python train.py --arch="perceiver" --model="self-supervised image encoder" --dataset="rendered solids tumbling over patterned floors" --train_examples=97500 --image_size=32 --crop_scale_min=0.2 --horizontal_flip=true --translate=0.06 --color_jitter=0.6 --method="vicreg" --norm="layernorm" --norm_position="pre" --hidden_act="gelu" --mlp_ratio=4 --head_dim=16 --fused_qkv=false --bias="all" --qk_norm=true --parallel_block=false --inner_norm=false --patch_size=[2, 2] --layers=12 --width=192 --positions="sincos" --latents=64 --projector_hidden=512 --projector_out=512 --projector_hidden_layers=1 --init="kaiming_normal" --residual_init="none" --optimizer="muon" --muon_scale="match_rms_adamw" --learning_rate=0.0018 --momentum=0.9 --nesterov=true --orthogonalizer="newton_schulz_5" --adamw_lr_other_params=0.00094 --max_grad_norm=1.0 --max_steps=7100 --batch_size=128 --epochs=9.3 --lr_schedule="cosine" --final_lr_fraction=0.01 --warmup_steps=140 --weight_decay=0.0 --adamw_weight_decay_other_params=0.01
Rows from block 3, named by matrix and row number. Rows with one number belong to one neuron. Each number is 128 + 24 x the weight over the matrix's rms, rounded and kept within 0 to 255. All counts start at 0.
# fc1: MLP up (model.blocks.3.mlp.fc1.weight, 768x192), inputs 128-191
# fc2: MLP down (model.blocks.3.mlp.fc2.weight, 192x768, transposed), outputs 128-191
fc1.454 [114 136  86 166 127 155 117 144 134  96 134 111 124 165 128 131  96 110 159  91 182 126 121 124 118 106 105 114 105  89 163 156 163 145 156 147 124 214 110 108 111 125 131 119 113 105  65 139  95 134 112 135  81 138  88 149 127 146 135 126 156 147 137 157]
fc2.454 [138 144 162 158 119  96 225 125 167 152 128 148 103 169 167 137 120  98 102 170  98  85 114 124 153 157 115 147 141 142 143 101 127  85 109 132 162  78  89 179 131 132 128 145 161 134 140 164  93 165 134  89 125 158 126 142 168 103 141 109 143  92  90 135]
fc1.455 [141 138 102 106 119 156  84 102 170 136 132 110  93 125 141 124 149 103 136 104 144 147 165 151 101 126  99 138 148 163 127 118 128 150 142 123 112 102 156 117 134 117 136 124 131 157 130  92 124  94 152 125 108 131 132 102 147 129 139 133 132 110 122 145]
fc2.455 [112 150 130 155 140 141 154 116 122 116 156 130  85 150  93 129 133 173 156 127 124 131 128 139 111  94 146 150  77 104 120 138 124 122  74 161 131 126 135 115  97 105 103 127 114 125 119 143 129 123 126 129 128 130 117 172 102 163 139 142 128 140 120 135]
fc1.456 [167 144 135 143 131 184  68 165 130  80 163 132 129 161 123  94 156  93  87 126 108 124 163 120  96 166 157 133 111 168 136 136 118 126 148 159 103 124 168 155  85 104 152 123  88 194 137  66  91 192 153 138 149 119 146  84 121 122  90 152 113 143 128 109]
fc2.456 [108  80 102 127 104 172 141  73 137 162 157 105 170 173 134 166 148 134 148 110 142 121  80 167  79 123 124 104  94 125 125 168 129 134 110 121 151 154  88 110 120 143 113 110 108 117 136 127  83 106 112 176 131 137 134 125 153 140 151  87 123 120 142 121]
fc1.457 [117 150 147 146 131 132 126 116 124  82 103 193 149 158 107 149 125  81 111 134 143 144 129 136 112 137 115 125 103 126 115 101 103 135 138 132 135 115 168  72 114 162  85 143 181 141 173 123 100 120 154 131 146 183 107 141 160 159  88 126 123 159 176 140]
fc2.457 [ 79 104 144 125  83 157 134 105 142 153 133 139 123 156 139 127 137 163 103 128 109 130 113 128  71 110 149 128 146 134 172 137 134 128 127 125 120 125 136 146 106  79 119 171 154  74 155  98 158 157 161 116 105 114 116 139 100 141 169 106 150 126  98 136]
fc1.458 [123 134 149 136 128 163 165 150  88 122 139 133 136 172 163 149 127 138 142 139 115 129 132 104 103 169  76 138 118 150 184  99 115 101  84 101 144 152 143 125 120 114 155  88 131 107 118 111  87 151 121 134 180 111 104 129  79 116 141 120 178 113 104  77]
fc2.458 [106 145  86 118 111  70  96 132  97 125 142 121 137 112 102  95 162 136 138 142 137 122 123 177 150 125 141 142 126 155 106 111 130 174 155 113 120 103 117 137  44 204 127 115 111 170 148 154 144 123 126 136 102  90 155 101 107 109 140 148 123 134 125 156]
fc1.459 [140 113 135 138  81 161 106 132 156 108 117 164 147 100 107  78 105 103 142 116 115 116 119 126 133 113 162 124 137 119  98 136 141 101 105 115 153 166 100 129 133 127 125 166 124 101 148 116 130 137 122 135 129 145 143 147 111 105 136 100 103 102 125 133]
fc2.459 [134 133 125 150 118 113 152 123 108 129 156 139 162 130 130  91 138 128 112 126 112 144 134  91 101 152 123 128 108  95 157 120 126 123 146 114 141  92 152 154 143 136 131 120  86  99 130 147 110 174 105 135 121 135 119 129 164 106 155  89 119 152 128 145]
fc1.460 [139 120 148 133 162 138 156 151 135 152 108 137 117 111  93 121 113 133 127 124 128 143 109 156 139 103 106 161 143 122 139 105 122  98 127 107 114 151 130 102 126 164  69 127 141 169 116 107 104 124 109 127 133 143 157 121 160 147 132 153 116 128 106 140]
fc2.460 [120 154  96 128 129  88 127 161 142 129 144 132 122 133  82 156 114 162 103 148 102 114 154 107 119 141  97 135 127 107 137  96 121 202 122 141 158 120 103 143 147 112 166  92 108 161 140 118  94 183 126 143 161 124 120 106 120  99 129 130 154 115 137 160]
fc1.461 [ 99 103 152 142 107  76 135 100 111 113 136 194 129 127 164  78 147 140  86 152 171 126 136 116 127 159 150 115 155 124 131 141 129 157  63 156  90  87 162 109 154 145 135 128 146 137 149 116 196 113  89 127 160 100  91 148 133 109 135 168  96  65 130 165]
fc2.461 [111  90  78 145 131 120 168 115 115  99 159  68 117 134  65 120 173 106 100  72 119 127 156 133 119 128 101 118 178  87  95 131 111 136 120 152 177 106  87 135 140  77 146  92 140 150 173 114 121 151 106 120 167 127 138 189 127 192 164 173 115 124 109  71]
fc1.462 [115 122 147 144 131 145  87 109  87 106 127  90 172  90 169 114 115 130  99 152 138  89 117  70  83 156 148 150 176 111 118 114  95  98 116 132 170 134 142 130 123 140 167  86 146 152  60 112 146 112 166 137 111 134 140 170 137  95 148 130 103 143 166 131]
fc2.462 [131 125 101 120 113 118 124 135 106 137 132 134 101 139  97 153 133 169 136 143 116 126 161 184 129 113 116 125  80 104 125 142 148 130 139 137 127 136 108 111 143 163  71 124  77 138 115 124 114 164 122  93 122  63 146 133 138 111 167 149 156 131 105 128]
fc1.463 [124 144 125 152  62  99 100 146 125 152 140 123 100 109 117 135 132 101 115 148 125  82 113  87 132 137 134 118 144 131 106 142 100 117 126 117 123  95 130 151 106 132  76 129 170 153 170  98 187 114  86 138 125 111 124 111  98 144 101  93  89 140 161 129]
fc2.463 [148 149 135 166 133  95 137 135 119 128 160 117  99 156 135 145 126  57  82 126 116 153 113 147  82 149 144 104 115 105 104  88 135 146 118 159 135 136 149  94  94 134 125 161  99 129 100  75 160 118 108 142 114  88 156 111 131 113 177 167  96 169 125 115]
fc1.464 [112  93 160 104  94 119 111 144 115 139 120 146 139 155  85 119  63 124 174  93 192 121 146 122  94 131  97 134 181  68 121 111 129 126 128 133 100 114 152 140 139  92 124  80 136 127  93  99 111 115 110 127 114 134 162 136 133 142 152 116 132 163 138  89]
fc2.464 [ 90 162 114 119 123 160  85 153 126 152 125  79 112 133 169 138 133 107 107 127 127 136 136 143  90 105 153 127 142  92 141 140 158 193 154 144  98 157 131 139 156 119 123 106 115 125 139 134  83 112 118 122 112 148 125  89 186  89 124 115 132 143 101  73]
fc1.465 [132 159 165 146 142 123 128 130 126 113 117 190 131 102 135 135 136 118  89 144  68 134 127 132 104  81 119 166 162 133 122 132 131  81 149 130  83 123 136 138 135 140 131 138 127 107 120 100  96 222 143 131 136 137 126 152 108 119  96 146 165  74 144 133]
fc2.465 [ 86 124 129 115 127 100  87  98  98 136 131 120 119 116 167 170 137 156 122 133 145 120 132 166 159 116 149 103 113 140 140  61 123 177  80 180 190 139 172 124 114 128 115 109 119 110  96 111 141 159 125 166  70 114 100 141  97 124 156 143 138 156 129 118]
fc1.466 [138 116 131 134 121 127 135 177 104 154 143  94 134 126 120  99 152 155 128 134 123 136 135 110 130 131  91 181 124  99 146 111 162 103 163 115 120  89 118  98 172 142  83 134 113 174 102 146 109 155 122 127 113 131 115  99  94 133 168  91 116 135 133 127]
fc2.466 [139 114 197 125 140 141 160 124 151 108 170 123 115 132 127 149 125 118 128 144  84 117 148 125 117 101 151 108 170 117 136 126 142 168 110 146  97 152 131 157 125 166 109 167 110  81 134 121 139 107 133 118 159 163 130 166 118 115 129 125 111 107 114 103]
fc1.467 [148 147 174  92 160 127 153 137 106 129 132 158 137 108 152  95 136 108 166 118 125 130 132 115 132  82 161 143 131 103 157 124  92 142  86 136 119 124 114 142 121 179 104 124 125 132 113 120 126  96 151 134 173 156 108 137 111 119 151 161 150 143 132 118]
fc2.467 [107 108  87 113 142 115 102 145 162 100 146 130 141 124  93 117 146 135 168 137 120 118 128 111 154 131 128 111 145 149 137 103 154 150 178 147 117  88 147  82 113 137 117 104 127 148 138 117 155 121 102 106 126 105 128 100 122  88 150 119 152 124 123 136]
fc1.468 [121 145 138 121 167 123 127 117 136 121 104 113 153 129 128 181  99  95 124 124 151 137 117 154 148 164 121 127 145 153 102 134  91 139 126 107 121 129  82 147 143 118 177 115  94 146 120 119 128 104 156 127 136 119 132 117 121 108 157 127 106 172 120 111]
fc2.468 [140 149 111 100 132 130 133 130 109 147 107 114 137 133 137 123 122 123 154 133 122 140 136 130 130 138 105 128 141 133 158 146 118 116 122 140 117 143 130 156 133 113 142 113 133 101 127 157 127 125 100 118 127 120 115 122 100 153 147 119 110 152 144 123]
fc1.469 [ 97 114 142 153 137 172 147 123 121 105 136 118 118 145 102  94 141 147 156 114 161 132 138 112 142  88 118 110 105 140 145 131 160 100 104 129 113  87 142 175 131 123 129 127  91 140 107 166 155 102 126 136 135 132 101 107 114  92 127 160 138 114 148 150]
fc2.469 [143 116 134 114 126 111 122 137 105  98 135 135 149 129 175 143 134 129 130 148 142 154 116 117 139 121 147 151 159 156 175  94 137 165 126 122 110 138 127 121 131 145 114 103 102 122 131 133 120 154 111 108 118 144 148 112 148 172 119  79 132 102 121 116]
fc1.470 [118 137 127  74 117 110 115  79 125 141 116 129 101 109 152 126 148 129 112 108 156  90 151 127 146 134 107 138 134 144 185 100 146 120 137 142  97 149  71 109 135 150 131 126  90 108 182 148 139 162 124 132  97 126 130 105 156 149  78 164  98 149 128 105]
fc2.470 [184 117 111 175 167 132 113 100 137 153 153  89 128  95 121 140 155 105 153 119 132 132 136 116 152 151 137 135 132 127  71 124 136  63 122 121 166 131 153 124 125 117 163 151 140 139 129 123 140 112 146 133 161 146  99 113 161 149 171 131 158 110 129 127]
fc1.471 [164 136 123 113 146 159 122 106 110 106 112 154 150 152 132 111 140 131  97 116 131 140 117 114 132 128 133 111 126 133 155 124 148 148 134  96 115 139 154 150 134 162 107 118 153 119 122 116 134  98  95 137 115 110  93 140 110 141 157  93 108 156  93 164]
fc2.471 [101 111  91 118 130 123  82 149 101 140 112 135 101 156 149 105 127 135 140 137 126 125 114 120 144  92  99 113 155 103 133 146  98 128 128 132 114 116 125 101 133 125 127 131 118 120 149 155 112 125 120 112 129  98 119 143 135 130  99 136 138 122 125 123]
fc1.472 [183 131 122 152 127 133 154 150 144  85 105  92 162 115  95 125 139 138 128 172 128 169 132 101  69 152 108 129  93 144 141 166 161 160 108 122 144 125 142 143 116 115 114  91 141 115 119  92 121 153 153 152 157 119 159 110 167 109 126 167 147 145 161 131]
fc2.472 [115 146 139 113 118 113 127 133 147 131 137 119 113 109 163 130 119 126 115 116 132 119 128 134 150 107 142 138 122  99 131 149 156 152 136 129 140 147 133 156 132  97 108 107 133 122 127 105 114 129 125 138 128 118 126 134 147 140 103 119 142 146 139 125]
fc1.473 [ 72 147 103 132 138  92 130 152 170 127 150 105 109 147  90 133 156 136 135 150  99 105 132 148 181 100 172 127  94  82 171 114 116 120 136 166 141 129 110 131 127 117 126 147 146 151  95 134 100  95 156 135 127 134  98  95 152 110 123 153 112 135 126 101]
fc2.473 [129 100 160 100  85 133 154 125 111 119 121 156 123 135 122  71 100 140 117 180 127 149 161  68 102 156 147 183 147 121 111 174 114 159 145 134 135  99 116 127 136 157 137 153 112 148 169 141  99 137 114 108 172 174 197 113 156 104  88 107  98 109  87 110]
fc1.474 [127  98 122 154 155 141 126 154 115  97 135 104 120 138 115 109  81  87 117 158 147  96 160 169 134 143 157 117 110 111 130 140 143 112 169 121 149 136 176 146 147 151 150 111 103  93 105 114 145  67 167 144 114 109 159 112 117 153 138 131 110 128 156 118]
fc2.474 [115 131 137  73 112 140 144  92 188 142 132 161 133 158 146 163 145 126 130 102  90 125 147 129 205 116 111 118 108 153 139  93 118 126 174 124  75 119 135 150 149 126 131 143 129 119 153 145  98 150 137 110 192 111 147  93 151 127  89  74  96 123 104 117]
fc1.475 [153 113 151 137 151 115 176 143 103 158  99  90 141 134 104 116  99  98 137 166  93  85 108  92 170 163 137  90 129 136 127 121 120 127 128 106 119 117 125 122 134 192 145 161 103 121  87 100 139 141  98 128 143 126 123 151  76 162 129 142 140 148 150 131]
fc2.475 [138 128 107 124 110 140 133 114 162 117 162 124 126 140 130 128 156 133 119 101 148 142 127 162 124 120 154 173 117 143 158 125 118 151 161 119 143 146 135 176 119 105 148 110 128 128 130 152 120 117 123 143 115 124 145 114 159 111 125 121 135 103 129 143]
fc1.476 [129 149 157 117 127 135 103 123 100 154 112 145 126 134 134 142  95 191 136 130  97  91 125 138 136 139 114 130 123  83 132 160 135 158 155 134 172 108 114 133 145 180 181 138  82 111 142 115 134 122 137 128 150  86 124  91 151 144 132 101 126  87 141 154]
fc2.476 [127  92 130 103 132 103 157 137 147 130 134 110 131 123 129 151 130 131 111 113 130 165 155 113 161 134 162 129 104 142  96 111 152 140 142 142 128 151 116 129 151 106 112 137 153 123 132 122 140 126 118 143  87 140 124 133 104 138 155 132  84  74 119 111]
fc1.477 [115 132 117 158 156 105 163 162  92  99  80 134 121 113 111 122 102 172 144 149  96 121 124 153 151 153 123 112 143 115 125  86 142 152 139 134  96  82 169 149  89  61 127 114 130 106 135 180 147 127 145 113 116 152 173  93 146 183 136 131 112 148 109 183]
fc2.477 [120 165 123  70 127  49 165 129 176  99 119 144 154 142 143  85 108 139  90 115 118  95 143 135  97 137 118 100 121 123 123 209 147 130 132  93 101 142 123 108 118 104  97 120 164 106 126  96 134 183 138 139 162 101 148 122 136 133 183 106 161 140 178 116]
fc1.478 [105 112 124 123 100 108 121 130 163 106 153 175  98 177 109  87 122 131 115  95 119  82 142 132 113 142 142 160 181  93 135 128 118 144  88 122 114 111 123 112 130 120 109  99 143 103 179 118 103 113 142 128 104 133 128 132 127 149 137 121 178 112 132  97]
fc2.478 [132 134 121 147 126 133 129 120 178 136 156 118 123 157 183  84 102 165 122 109  71 112 131 126 118 148 126 111  89 132 137 162  79 159 125 115 147 134 132 168 137 162 149 106 114 164 113 127 176 173 124 130 171 133 103 133  85 101 116 137 124 154 143 180]
fc1.479 [106 112 135 112 153 183  84 156 109 133 210 136 141 119 173 143 116 116 184 160 106 146  96 101 140 146 139 161  96 122 165 173 129 185 130 149 125 100  88 119 112  98 103 174 123 165 104 114 136 156 169 125 112 170 146 134 100 152 105 118 122 124 135 147]
fc2.479 [114  98  69 115 173 148 160 121  94  68 160 124  97 143 117  93 110 112 133 144 171  88 101 154 103 135  97 143 132 127 131 133 125 147 144 129 121 154 108 120 121 116 159  90  75 113 141 124 117 112 123 163 140  91 119  78 111  82 112 121  87 131 135 125]
fc1.480 [101 136 126 114 129 137 115 101 123  82 133 145 160 122 134 129 175 114 138 121 118  84 181 138 154 120 137 147 108  88 147 114 126 162 127 135 157 142 126 121  98 159 141 107 162 145 107 148 139 178 100 133 183  76 145 111 136 150 112 140 113 169 150 121]
fc2.480 [159 131 125 131  91 123 108 132 125 156 108 156 141  85 143  93 117 151 140 156 149 137 126 108 140 144 115  97 117 131 181 123 144 123 152 159  81 135 160 107 111 112  83 124 162 126 149 132 132 124  88 101 120 126 121 127 186 142 111  94 108 132 130 138]
fc1.481 [134 122 172 146  93 139 113 103 140 175 144 154  99 177  81 149  95 143 108 107 162  87 135 129 197 130 151 148 102 160 146 120 124 138 133 143 146 153 158  92 141 119  98 123 129 162 125 115 102 142 187 117 128  93 116  60 151 131 113 114 105 172 133 124]
fc2.481 [108 107  89  97 197 152  92 109 113  77 115 127 147 161 181  55 139 129 155 119 113 111 145 163 100  75 158 124 192 109 152 115 171 150 179 151 142 150 138 185 157 143 158 179 126 115 127  68 171 110 139 131 145 169 105 145 173  88 165 155  81  93 145 184]
fc1.482 [122 120 103 104 135 144 112 105 147 151 100 156 131 154 141 149  82 128  98 159 146 133 154  91 122 118 131 160 105 144  86 152 153 107 178 179 125 123 118 143 115 111 112 129 166 120 151  73 159 123 128 155 160 137 124 123 152 138 115 131  96 125 192  87]
fc2.482 [129 105 101 107 136 163 154 142  98 125 143 130 104 128 121 128 178 155 159 126 132 120 176  91 171 129  95 133 101 125 120 137  92 107  97 150 159 119  88 128 133 142 136 104 123 112 124 127 114 173 103 101 104 102 112 150 133 153 128 123 157  98 110 150]
fc1.483 [155  91 151 107 140 169 124 136 101 100 104 124 107 145 131  89 111  81 111  74 189 129 153 106  80 109 108 159 120 115 156 105 121 152 152 104 159 169 168 131 114 113 141 154  93 156 118 162 115 144 126 176 171 108 202 125 145 113 141  76 119 145 154 118]
fc2.483 [114  90 138 141 126 126 161  94 109 145 123 162 149  73  92 107 136 171  67  87  67 166 111 125 192 106  91 152 105 122 101 122 171 135 102 115  43 150 180 154 149 132 133  99 130 112 161 150 143  81  94  83  92 174 114 144 119 106 181 187 159 129 145 117]
fc1.484 [171 129  99 179 139 104 108 156 170 143 114 174 118 164 109 162 168  75 160  96 106 115 158 137 127 120 128 110  80 176 146 156 116  85 132 120 111 150 116 123  84  91 116 147 109 100 168  86 170 133 177 101 112  89  98 135 159  98  82 161 106 106 127 184]
fc2.484 [145 113 171 125 114 141 129 106 143 142 110 106  77 100 136  98 117  76  58 117 113 120 140 121 106 160 170 128 151 228 170 120 135 150 125 145 158 139 159 139 150 118 113 130  82 135 126 109 137 103 168 163 145 161 168 141 144 123 129 122  59 170 139 182]
fc1.485 [151 116 135 114 100 106 103  90 122 140 167 111 107 146 113 117 143 128 167 155 151 126 180  93 168 129 119 119 178 138 145 137  87 146 167 157 123 126 126 158 134 138 116 148 127 158 127 158 164 143 125 124 132 123 116 158 156 182  91 141 146 111 124 121]
fc2.485 [127 143 120 178  76 116 125 122 108  96  95 127  91 142 160 105 186 148 151 135 126 140  95 135  91 100 134  91 115 119 154 126 153 120 100 100 105 113  79 137 116 106 102 162 115  67 117 119  90 161  97 140 116 112 135 123 108 169 155  90 100 117 160  80]
fc1.486 [101 173  99 114 103 154 158 168 125 145  99 143 107 128 143 132 100 116  99  90 127 131 150 103 110 114 168 121 135  97 187 123 171 127 157 134 122 170  88 155  91  86 133 118 150 135  94 134 176 124 101 142 112 128 129 124 160 150 151 135 146 116 141 140]
fc2.486 [173 139 152 116 132 110 143  85 163 104 112 131 113 134 121 119 118 135 117 147 104 111  92 108 143 124  51 129 122 175 111 125 122 101  99 108 121 132 135 124 133 159 108 145 140 149  97  97  64 154 115  75 156 164  89 125 117 107 119 130 137 125 104 149]
fc1.487 [130 109 158 104  78 203 117 134  94 136  89 162 178 139 127 113 163 110 145 196  92 114 123 138 151 106 161 171  69 144 112 119 138  80 154 100 116 123 130 118 134  99 119 132 115 143  88 158 150 168 143 116 104 132 119  91 169 134 105 144 107 126 113 163]
fc2.487 [ 65 111 105 159 141 113 147 144 146 118 137  94 128 190 104 136 138 120 129 102 151 148 170 168 147 125 110 104 171 197 121 118 113 168  97 110 192  96 154 126 130 139 113 162 146 116 154  95  81 106 120 153 122 110 121 125 138 137 123 118 119 127 128 117]
fc1.488 [148 161 107 142  98 149 162  67 115 155 110  93 111 105 113 158 139  95 162 110 119 128 127 114 148 169 134  93  81 114 132 149 180 163  83 124 153  83 133 137 107 120 149 122 140 162  84 126 157 134 124 134 155 112 109 132  56 167 150 131 151 120 113 110]
fc2.488 [104 162  94 128 108  78 128 117 125 150 102 128 162 126 123 135 114 114 113 167 120 103  96 113 145 126 121 158 132 126 144 147 173 129 147 160 149 126 153 141 137 101 122  90 141 143 122 145  95 174 115 104 106 118  99 123 144 134 101 130 125 128  69 125]
fc1.489 [110  94 129  90 130 108 109 125 119 139 126 106 127 125 159 127  92 102 177 128  82 210 155  97 112 151 110  66 131 144 122 170 159 146 125 142 131 100 120 122 117 143 132 171 139  91 139 164 162 138 146 120 142 134 162 123  99 116 102 107 101 112 113 155]
fc2.489 [133 137  93 149 118 142 167  83 105 125 176 111 152 179 107 163 145 146 133 153 142 113  92 125 104 142 145 134 142 132 114  78 123  92  88 166 156 120 112 115 144 118 148 152 114 145 155 102 120  97 157 101 148 141 134 152 136  89  92 120 118 113 147 114]
fc1.490 [151 142 123 169 117 153 140  99 114  81 122 117 111  90 124 128 112 116  99 111 141 136 174 122  88 122 125 108 128 134 167 117 138 128 150 112 157 110  83 134 134 174 109 130 128 104 132 106 145 118 150 136 125 171 113 146 148 170 160 102 143 132 162  65]
fc2.490 [125 107 125 127 134  81 124 141 112 130 133 153 104 144 119 142 116 125 162 142 151 145  69 146 137 135 105 151 126 120 151 129 122 129  64 121 147 133 143 120 120 106 109 125 123 125  70 178 129 174 120 123  89 137 123 145 103 135 126 162  84 115 116 114]
fc1.491 [125 166 154 108 120 128 119 115 166 118 114 110 129  84 128 118 118  91 144 115 166 111 170  95 121 154 131 144  95  67 106 124 131 157 158 156 103  97  97 153 146 145 131 142  95 117 122 163 148 136 144 121 119  64 122 127 189 143 149 152 134 122 134  83]
fc2.491 [129 127 127 110 141 109 132  99 153 131 134 140  99 112 145 169 136 151 110 133  92 163  94 112 120 123 101 127 197 156 160 128 116 152 120  99 131 148 128 138 154 118 124 107 128 165 128 123 127 119 159 160 143 177 160  90 114 142 148  97  84 104 126 125]
fc1.492 [143 151 139 107 153 117 128 146 110 118 156 108 160 101 141 125  67 107  94 117 128 125  84 180 166 123 106 143 138 142 112 149 122 128 157 135 141 101 158 147 141 118 115 139 140 113 159 124 117 154 131 103 155 118  89  94 123 175 154 115 124 136 154 123]
fc2.492 [156  95 118 103 106 142 114 103 125 156 133 138 112 133  86 154 165 128 169 156 119  98 114 123 104 102 102 150 108 134 144 129 126 121 135  80  81 135 172 110 116 100 152 123 156 169 155 135 110 111 147 124 135 146 140 148 138 131 157 128 153 111 133 111]
fc1.493 [146 119 109 168 131 101 166 125 120 110 106 132 103 124 141 128 108 124 130  96 192 168  67 124  92 121 128 104 127 132 124  94 131 144 145 144 142 137 117 139 132 123  53 118 143 180 102 136  81 149 117 176 139  77  93 119 176 121 102 102 113 118 129 121]
fc2.493 [ 66 170 159  72 117 112 120 139 101 123  95 123 142 125 127 158 140 132 116 180  88 136 112 147 139 130  66 114 141  68 133  97 126 122 121  56 147 167 118  92 124 130 190 154 116 118 116 127 148 104 167 125 132 170 132 146 116 146 193 173 137 149  85 111]
fc1.494 [147 114 169 106 158 126 156 163 133 131 125  98 128 143 114  89 131 107 160  70 135 151 132  76  96  74 137 149 147 109 163 153 144 137 125 121 158 128 122 111 119 121 110 109 132 138 113 136 105 102 157 130  83 149  79 153  93 105 127 173  87  89 133 113]
fc2.494 [151 143 108 115 147  97  96  98 110 142 151  83  95 107 110 191 115 176 110 120 154 144 146 113 163 165 127 110 167 130 133 119 140 144 145 120 152 155 124 134 184 149 159 162 137 108 137 121 144 179 175 184 156 122 147 125 167  70 118 117  83 128 137 133]
fc1.495 [ 97 104 172  87 110 157 150 130 109 124 100 116 137 125 115 129 109 139 117 158 121 147 124 144 119 145 190 139 141 132 126 141 106 116 141 115  92 104 153 123 114 165 114 138 114 104 126 103 197 127 146  86 130 104 138 132 131 134 136 123 118 118  79 159]
fc2.495 [113 185 112 144 127 158 155 114 133 129 139 108 129 172 117 124  77 128  97 158 133 111 146 129  79 152 113 125 120 115 152 139 114  96  82 130 126  87 123 116 119 121 154 203 109  90 147 153 142 152 102 119  98 166  73 101 103 125 132  75  66 102 108 133]
fc1.496 [103 120 132 105 150 145 127 107 115 121  91 138 135 145 145 151 116 116 107 110 132 118  89 120 101 140 141 135 145 112 148 153 162 119 133  87 106 168 128 177 129 122 156 136 125  86 105 137 143 122 136 135 128 102 138 101 153 139 138 162  88 126 113 125]
fc2.496 [127 121 132 121 120 141 138 122 106 144 122 123 135 121 124 133 138 107 121 100 106 167 128 128  99 119  96 130 149 116 153 137 124 139 141 128 101 118 129 139 129 145 130 120  99 130 143 119 149 134 115 138 112 144 100 122 124 122 143 139 124 145 118 124]
fc1.497 [112 155 115 100  91 100 126 157 121 131 160 121 126 113 140 173 109 116 124 133 138 151 111 118 144 100 158 159  83 154 138 126 163 142 109 139 123 143 169 148  98 102 119 138 140 126 112 109 151 146 107 148 133 122 155 183  91 123 150 150 142 145 109 158]
fc2.497 [149 132 146 128 139 108 131 112 138 133 136 100 152  97 137 142 155  72 130 135 127 116 130 121 117 123 132 148 135 147 144 145  91 151 105 145 133 106 137 141 143 126 144 123 125 126 105 113 107 114 130 141 128 126 153 105 134 159 116 135  91 116 101 147]
fc1.498 [118 133 164 136  90 113 110  99 121 177  88 135 112 160 119 141 132 133 170 159 107 138 132  98  86 156 114 132 134 142 130 137 148 153 136 123 189 121 176 106 117 133 154 182 174 133 102  99 163 109 116 136 131 165 133 101 138 148 145 121 117 158 145  74]
fc2.498 [137 134 124 102 189 121 140 116 125 139 129 167 126 144 156 127 168 129  99 121 136 112 113 180  98 102 143 116 148 164 133 127 106 107 124 117 170 180  84 156 150 130  91 190 131 131 116 117 170 133 113 135 125  79 133 149 135 134 110 135 145 149 136 104]
fc1.499 [202  93 119 134 141 141 129 148 152 103  98 103 142 141 121 137 116 121 127 161 177 152 107 129 133 165 122 128 122 125 157 109 106 137 142  90 137 124 125 155  99  86 159 114 154 136 126 146 145  98 161 143 141 111  98 126 158 118 128 126 131 143 187 139]
fc2.499 [167 138 131 154 108 112 128 136 154 130 115 135 113 113 108 123 118 111 113 125  90 139 129 132 131 167 124 135 150 120 137 141 166 148 120 177 112 106 103 140 119 144 152 123 128 128 127 144 129 145 109 158 146 147 136 133 147 158 134 118 106 126 140  81]
fc1.500 [ 76 119 159 107 109 147 180 132 152 127 140 148 111 117 121 112 181 138 120  89 101 114 139 134 116 128 107 106 116 129 113 126 122 157  79 108 158  95 137  86 143 117 157 135 125 125 140 131 140 114 120 101  97 127 135 159 140 145 148 136 110 168 162 152]
fc2.500 [162 133 111  92  99 130 105 118 112 137 114 152 132 136 118 170 120 135 140 120 136 145 111 143 143 124 154 124 168 131 159 146 139 116 130 124 154 138 129 159 117 133 107 105 148 140 147 119 164 177 146 155 119 140  97 104 126 171 110 124 130 144 117 131]
fc1.501 [118 154 124 134 153 131  97 164 158 121 114 148 117 166 172 110 149 106 146 137 113 117 175 134 134 121 129 132  93 145 134 170 166 169 111 117 127 124 120 104 128 132 126  91 139 119 115 100 146 138 154 121 169 168 127 104 142 133 135 135 141 190 119 145]
fc2.501 [130 114 139 150  76 156 119 120 140 109 153 136 104 138 101 145 115 149 109 165 131 113  84 119  87 131 108 129 136 123 112 144  80 145 107 127  98 150 136 167 143 125 146 157 117 156 118 115 152 151 152 144 112 121 122 154 144 122 146 124 129 120 110 106]
fc1.502 [113 107 121 102 131  95 183 117 106 122 137 154 107 121 131 118 147 165 103 119 141 123 112 117 139 151 124 119 150  97  88  93 108 152  72 135 117 153 144 115 136 123 122 124 111 165 141 131 133 151 111 115 201 122  76  63 121 100 132 120 116 150 165 143]
fc2.502 [129 100 152  96 139 146 120 114  99 146 176  99 131 109 124  88 194 119 140 117 102 151 114 123 126 138 133 151 130 136 179 144 102 144 145 130 136 121 126 117 151  86 143 132 127 144 110 143 140  93 135 129 116  96 109 161 120 153 167 157 132 111 115  92]
fc1.503 [ 82 110 125 157 149 169 104 147  95 116 145 133 140 101 120 145 126  92 159  99 120 109 107 139 132 105 159 151 118 154 142 113 113 147 136 130 106 137 150 119 129  66 167 108 138 171  78 171 106 128 124 138 153 139 129 144 114 120 114 166 132 142 107  83]
fc2.503 [117 110 131 154  67 147 158 152 120 142 151 101 112  96 141 144 136 105 134 106 121 151 151 119 117 126 113  94  87 151 152 143 140 138 125 118 122 141 125 101 135 141  89 121 154  98 119 100 154  87 124 160 141 134 147 122 135 128 164 131 102 138 135 126]
fc1.504 [133 115 117 101  85 130 113 121 111  95 133 147  93 134 112 166 145 176 101 122 114 147 135 134 155 138  95 130 152 146 119 144 107 105 122 124  73 147 149 106 134 154  96 146 134 110 134 152 101 157 132 133 138 116  78 165 147 119 110 178 125 108 148 147]
fc2.504 [122  99 111 105 143 163 137 130  98 156  97 100 133 144  88 110 131  81 193 171 158  98 126 133 134 164 162 117 138 112 126  49 149 146 108 125 128 112 110 158  79 113 116 123 110 158 111 150  89 110  95 107 132 151 151 116 117 144 127  69 183 124 142 122]